From a checkpoint of a small image embedding model.
Model: 64-pixel images, width 320.
Training: soap at rate 0.0024, 30300 steps, batches of 256, held-out accuracy 93%.
Rows from block 2 of a small image embedding model, named by matrix and row number. Rows with one number belong to one neuron. Each number is 128 + 32 x the weight over its row's rms, rounded and kept within 0 to 255. All counts start at 0. Numbers have three digits each.
After each neuron's rows are labels from the 100 images, of 14848, where the neuron reaches its highest value: "responds to" is what is common among them; "lies over" is the class under the peak. Only what is clearly more common there than usual is listed. The data: single toy objects rendered from many sides on busy backdrops. In brackets: how many of the 100, against the usual share in percent.
# fc1: MLP up (model.blocks.2.mlp.fc1.weight, 1280x320), inputs 0-106
# fc2: MLP down (model.blocks.2.mlp.fc2.weight, 320x1280, transposed), outputs 0-106

fc1.562:113121142127146119127125125115118083097130096185117161083089114118057141132141121079113138083043170064127129092069164131095111119130133136116107180112154069114134163144105127146187119153169131101112117135101122155132135093104168151105213077111110139106149067093142095176079124115171173169128110161107175156129084123106118
fc2.562:102177157125100068123122149102083117144144145062191123153176084133113089174130142138102120140168054122164145142112142067114104116088098066092083116113132100169083146147129154137118215104122204103147146172180100111123135103164056108172097118151126079116109112122120108146136093139112076097130125130119107133150125127124140
responds to: matte (65 vs 33.8)
lies over: part in the main colour (81 vs 17.4)

fc1.203:116140075058120121097150106115116133152139055142077174176065090120096140135129153136150136131154120119136122121110131144181191102116133114139133048107209123134133115120127118096137054116139057107144136101145103239176113118158126143136127097189153135185162121128080151145112112064144175140098125144139145103181127127088118
fc2.203:159125141101063060185113146206104101132067131079142099150143129164115125101113148125118130109126101152144053137116070136167120094160140174095119080151130146150158129056150189121116126119126127176113132130130070121141178137180095154086128135175180093133123119150118133112124132076096118129140094150133142090147162096116141
responds to: glossy (67 vs 32.8)
lies over: part in the main colour (54 vs 17.4)

fc1.521:141130146099070108138124109144136177073115116091120136089079168140144152131136147117101122106096124086154124136134098113154120115135097093145195089127144138139130152164149130113137039105158124135113124101204040117096105176166155168097106056143136089149076189101121133118156089116051213189109166130159103123141148076138097
fc2.521:139161134113129114143106067105106105093117100138161102123139107085134123110138138121143103111155104082091146136128141097119172125139084059118045076128107083089062115172165153150177124133211131168083102074120102140150151143107131207123105157083181142144131173125117101126125125134125150159185160142161056096145178134106090
responds to: metallic (95 vs 33.4)
lies over: part in the main colour (63 vs 17.4)

fc1.9:106189106056111137113173120165116154121082089170193081138159109123147132146092124116205079101184107184134129172126146116152139054162158164178131108141072178087149054094148135185101129129145110144132082120165162147135142134120106157100133127131066158146132153117094148086128145080178106113150138128080146115145115132141143
fc2.9:147090181146110099092125163106069156140109159124128117147179121149122130187062124150167104088157168160135127127196134071152170177135115165069155082149115089132125178140108067152110222085071124169037040076107132126178145151110111121083167152145185075122083097117107155149114049127104134120110096128102192139122126138119083
responds to: from above (65 vs 33); dotted (30 vs 9.7)
lies over: part in the main colour (96 vs 17.4)

fc1.119:138172108087128148105077146151144196151132064188126098180104169164112115103114139163108155102148151097111152104125124101122164139156153144142158163124130085172084097063173081107097092066150078114087077078118138123181082126094166121058150131136097123211059080144117168139135098114157184136130070136095131143137129123078141
fc2.119:142136181139123153112106089138104148139079112111162077115106141133074095186164123141131132176162202121188141147136079110180171155121158136154129168182143089052131076128134144191154145110188138118121138139102122128145144135118136166138130108091084119184146166146081156150116129100118170110125159081137117127164190161109148
responds to: mushroom (29 vs 3.3)
lies over: part in the main colour (57 vs 17.4); white part (29 vs 0.7)

fc1.615:118162146067120103191121173116107126152095130077103111151121129080134136095124114098132171157099122044133086086156094132150117130188111129132116110151083096126171141124127051160108136115133222127131142159134115083103115183147085136115064137140132092130138095156061083147147058122151120129083224133117129106123144165115121
fc2.615:164094056135122135099134106169115098076169125035039096127090114122132098114155122134160121134103126121150098144140157132102123135108142113141129125127109119098135118152056070104079088135217146180132149120104125119144112081116132119159138092159157156108126125112147166120107060089137124152056169117161098074156094130117107
responds to: matte (71 vs 33.8)
lies over: part in the main colour (82 vs 17.4)

fc1.118:131128134074158146198071129109166141134095087104119160135086091103153107099184158160133183136064154118113067079109130178148131143123124047129116127125135098116145149152134072141129135116109126067143148154103114155123130131075113138120081122110117121135162140143102118141053090080126119102141141138091121120120125135175135
fc2.118:146057107104089135140137116162134110076096093118177143129122102150117080132138093095185089116190112209144127085119160120116172145136154109149120179099104125114119138159121122106149112143177209108142143134151117109066105088127135118131104137146185136089135091119133174135108102116161082131107124132106092081192107134157132
responds to: matte (75 vs 33.8); pine (28 vs 3.5); lamp (25 vs 3.2)
lies over: part in the main colour (71 vs 17.4)

fc1.479:096129120135153132067135125130119074142123097098164076147163148077203103134140113102141136134156171148166138142076133170130078105125115174113103090144112161149145106113184131084081088101164122112062101205152128106120137138151122172133199059108186052072104154108127145135158140099148177045168134175095174124147074150120122
fc2.479:165152185119135151104112171156127158129127131126154087177106125113095160045115045140156086153081138069193156151112126124134158110128150111120110158147150124162158111127144112142132120114128117141057139158163177172076138132162139134159121076127120134149146116181110131187114166142127085121228120134123151160102112105125146
responds to: from above (84 vs 33); metallic (82 vs 33.4)
lies over: part in the main colour (66 vs 17.4)

fc1.762:124115089125090172132150176104114119119089119123112114115103141071103160166157108102137138092168120209125100171111113143133125142172072151180144094086059110122205152159057170220133132131081134125139114127152115119197120138168097134136151126134100127031163093080093130173100108113125119184106127118113143172124119100159060
fc2.762:118147148210153117190152217143114161158095094134071107072112131123170181099169149215122181098190102108159156148101116134155116127112095124200129097078159115143117118087126135136138112150154140128149116158169129117220138111146176131142166101160071087116138154114124127194147108106170129208127075164137155145136104129193122
responds to: grey (41 vs 8.4); checkered (30 vs 10)
lies over: part in the main colour (99 vs 17.4)

fc1.600:077146170140162128148164156096150163111161124182162167146138154118126068089134129136122172082108122117129170111117127088134178118138123163112162136125147148115142128081125157116095115113124077132170102122164130196158089152200142152127158072128098101129096142140127100122122199221117127139135110129102061114115127206131134
fc2.600:154126165127133134084114104109131196179103102107113123167161128149036129105135114120107171168136138068166097079169070089141126154156092132180043123156157179174165121120079137158130166155089083132120096134148135109138110139163167106150160096159103091111124153133142091132153186156123198048142157103115176101158123125102117
responds to: mushroom (31 vs 3.3)
lies over: part in the main colour (44 vs 17.4); white part (36 vs 0.7)

fc1.752:073151139125069157134089142176106097119114128040053125124199154089135113167180052132174133077126145131084146127136126166155079142127163120202071173105120114129130141164155065096135081116138107111152118070098129172143141129168131127103161122121154144093133126104122063127146085122152160146131160126116146116130095151095086
fc2.752:063219123145091091159174125123146134141123179101133088128065156134158130186130100114111134111122117131118153140192095103055123118139138080123132109123094183121113137134189117084178089152047057066132124142108071121152120113114074128150117158122098136142070120122096097143113216081114128179154120128132093109059113136149105
responds to: from above (60 vs 33); pink (27 vs 8.6)
lies over: part in the main colour (81 vs 17.4)

fc1.107:129101111140094120111130174184167143132112056139135177124104108112101150102082172137118123134194102077138136128111124128167156093192130106187172108144161095147145111158140057125134103054132139134133184128109071130128053105119122036120199144147207124141093155106128124150124142123140122083102117101126103141056063104146129
fc2.107:136095129153155133083092086130085180118105149097121159203129146096092119039123059114063122153124113037100214141128119131133120089130157074166093112177145117132116013145110104153146127163077127171135088147121068147104131078129104144138130140148151148074118185165121092138096124112061108064122178112193173136168182126138142
responds to: grey (27 vs 8.4)
lies over: part in the main colour (70 vs 17.4)

fc1.628:117149170099088138127255122114116128125158169105156195152113192125180163067113127139156052148109095123145056105159169154133076134162103136115183140121186165126139126142192185149138124103178092118129119124140152121169120100156149117122116119094176155142080132149122130113184119110140159133109158119114125168105102121060156
fc2.628:143122128175151162128173127169138165132083145135124139117131177135124156137137102090143126135069196126168222135076132129125129117095142105141059106227150139113175104152062116160086158131130116141135117111126162072138149160150129134170161075131132104161136129129036101135083135137118109114123175126125115156144143153102120
responds to: glossy (73 vs 32.8); from below (67 vs 33)
lies over: part in the main colour (81 vs 17.4)

fc1.339:087162149127107141193144132133067134074137139149123155130185137169104118170128147093114124086125155133174132156036108121159132130114138134203158161064170089065127106133139107124146135060203135129103085111107106158125134092099119126160130150128126166044178127164160151136178130144101160150118133156130161147158105125122139
fc2.339:139100146118121133152085177065134116158121119156101114084160074133148102109089102104122102135072097146125166154157148087156113067133148128171143110113130112122130090151118055156150074098125127113159170125133107105103078158117094150119102186128114140115052166149129120131025122072086109112111115147111135096149082175089127
responds to: from above (76 vs 33); matte (74 vs 33.8)
lies over: part in the main colour (73 vs 17.4)

fc1.586:101134139119128165143159118182134138139168143075081102112127111132137141131119104147125128116160128192117187096124156171187112162160150144139141067149107108112118134121120162151115110082193146113120152037106060158148133128109111111136142076156125136130130128167098025089175160085134177164130116173119152112144137103105090
fc2.586:112176060107073168145100134099096048113178125130123119103152185166132109185109145108150117108088081113162159122166161074077041085174127088117171115123130131123169117146107104129128144108116111047134126133169106092134103154134070121110126158169117087146117091115155168168137111117142084139126083116134127130127114146117235
responds to: mushroom (33 vs 3.3)
lies over: part in the main colour (82 vs 17.4)

fc1.236:123093132146149136181110067128170100094125123193109148163098165110173164114178119131074130134071185122063170071131130146072167153213101079107129156122127203112087160116165036118122116127084123126112129122108160152095103165109116094085114126104096172123116113088206108163140076088139122178082110133102099108150158111120149
fc2.236:137076073113104127128215145119080116149100129089179136087123121137147128127070130137151072104141127121108123177163104070176165114151139084120156174071121058105063161137125067113169140200207144093139157154138119099125117139100126178155130148148105154133133136146150121112094149053114075111064131082131121130178116137129079
responds to: matte (70 vs 33.8); from above (64 vs 33)
lies over: part in the main colour (87 vs 17.4)

fc1.670:165134136131129121104142129146085144095170106162158173131101141139129143168148132156132159151107054127119147142174113132073025128126128132136109127101130170128183129184112136132149127127165099119106150120139208135152071172125134092080112141144136100144097115134100072090079132130080130088075143142142135129138152140156143
fc2.670:136095134176148088131160156091105175145123154078135127136145181118142186090046083119076178240142127106142130107179102127089157134175135109136116174149143090087133112089116137172109131181129097176103117134084114162107103152104096106225130114162101115193144130141137123100158140132145169095137166135162174132087152102158127
responds to: glossy (69 vs 32.8); arch (26 vs 3.2)
lies over: part in the main colour (66 vs 17.4)

fc1.477:126137117169132073143092099140124111175113141170100136089109132108129139023126112088138118182103153128109116105159135085098157140126081071136112076162052171152099181149085117111126087100131130154086077145151075158141126106075147144088112114124097163160096151136120052146052150128152103155127180105139146030123192093179122
fc2.477:130109138230186160151139128099165101155133153104100140148135125073145139160121146148104112135115093117165120122121122207092082138170153055111136096198133097072168169109107176105144118146098095171145110123174149064125117142069124113044104040146140140155133138143083133116115207119130129129108186149140108101165176068086075
responds to: from above (61 vs 33)
lies over: part in the main colour (65 vs 17.4)

fc1.526:132127117144151151142151171128115141102101178141122110111132156108091120109094165101104132158143130119126070099089129134136123133080212097043101099144160155066133098167130125137158141121118152110114165134116098083101071097115077142132144188204122092098137110127135111120161124124127107062150064073161114108089138123156129
fc2.526:134104148130133123106171176095137197090125119156147153169078133071109088078129100101103114099085187125118113117126041138119152106102182142126102148111115138142122133146101135162138165114112156114130089161149104134074149184113144153124124101134129113119120145145101176198139156125159059171128098146153101186016122139118059
responds to: grey (26 vs 8.4)
lies over: part in the main colour (60 vs 17.4)

fc1.392:123131114143118033072144128143147110113149164106158152089126115093105099068136092102139139133157143106191125125144138099104120108228151190124118102152133082116161126115109194134132106098114081084104139132141093092124130144125106145120086156094077111066141107070091153149154184138123136179104192174130169173124167138141203
fc2.392:138055149095047043138086094093109122098125157187154117087114134154133099110186158125125081063167083129160099136140099132150157100138127152142115118080116138130105133162104144136096129154117178140134142134131152104061123154117170126133106119107113139104090186097132115144140126160113117181145138127172130144128133089206156
responds to: grey (25 vs 8.4)
lies over: part in the main colour (88 vs 17.4)

fc1.689:184135163132115098133124128038111089119067128149121123125112158081116167126114102081108107125121139075109047119138149131146150092162095184111164143165104103133118179118102169140180144115157137024127120154109129120182106104109147118109125136104129133123111123079146084165094062063125111182043120119107080116113128173131102
fc2.689:126072117117102157096133120154062115101137125133158140152110141141124093107128176183147112158207149131143111135151104191095167153117081133210152120036137159163124096083108116099156175142186121110141130142128111135093102108106116122134136116129119097125113185118115140100124041090142077128094142140098119122148078116166116
responds to: grey (43 vs 8.4); black (36 vs 8.2)
lies over: part in the main colour (87 vs 17.4)

fc1.15:112109142144097128049153151054122095135157153095138121159081107115149060115124090111086122099126128129111179110102158148110192144121077130140105178119123124147051048130087105134140088162125164129120113139151101139134112186139133142111065101155109187159175108163155146115045095142169157157116206094128149116118120101125163
fc2.15:171145125143123116133108101122132139095102153142111096106134120154174137120134127125134074047180109137130115128252161133103142055144146117071132128159110129107089042113105156117130074123166189153109079170129096116071148122070149122141123122137134153125125055147107131200159158144097190127149130072129167134137086120067110
responds to: metallic (98 vs 33.4); tree (28 vs 3)
lies over: part in the main colour (98 vs 17.4)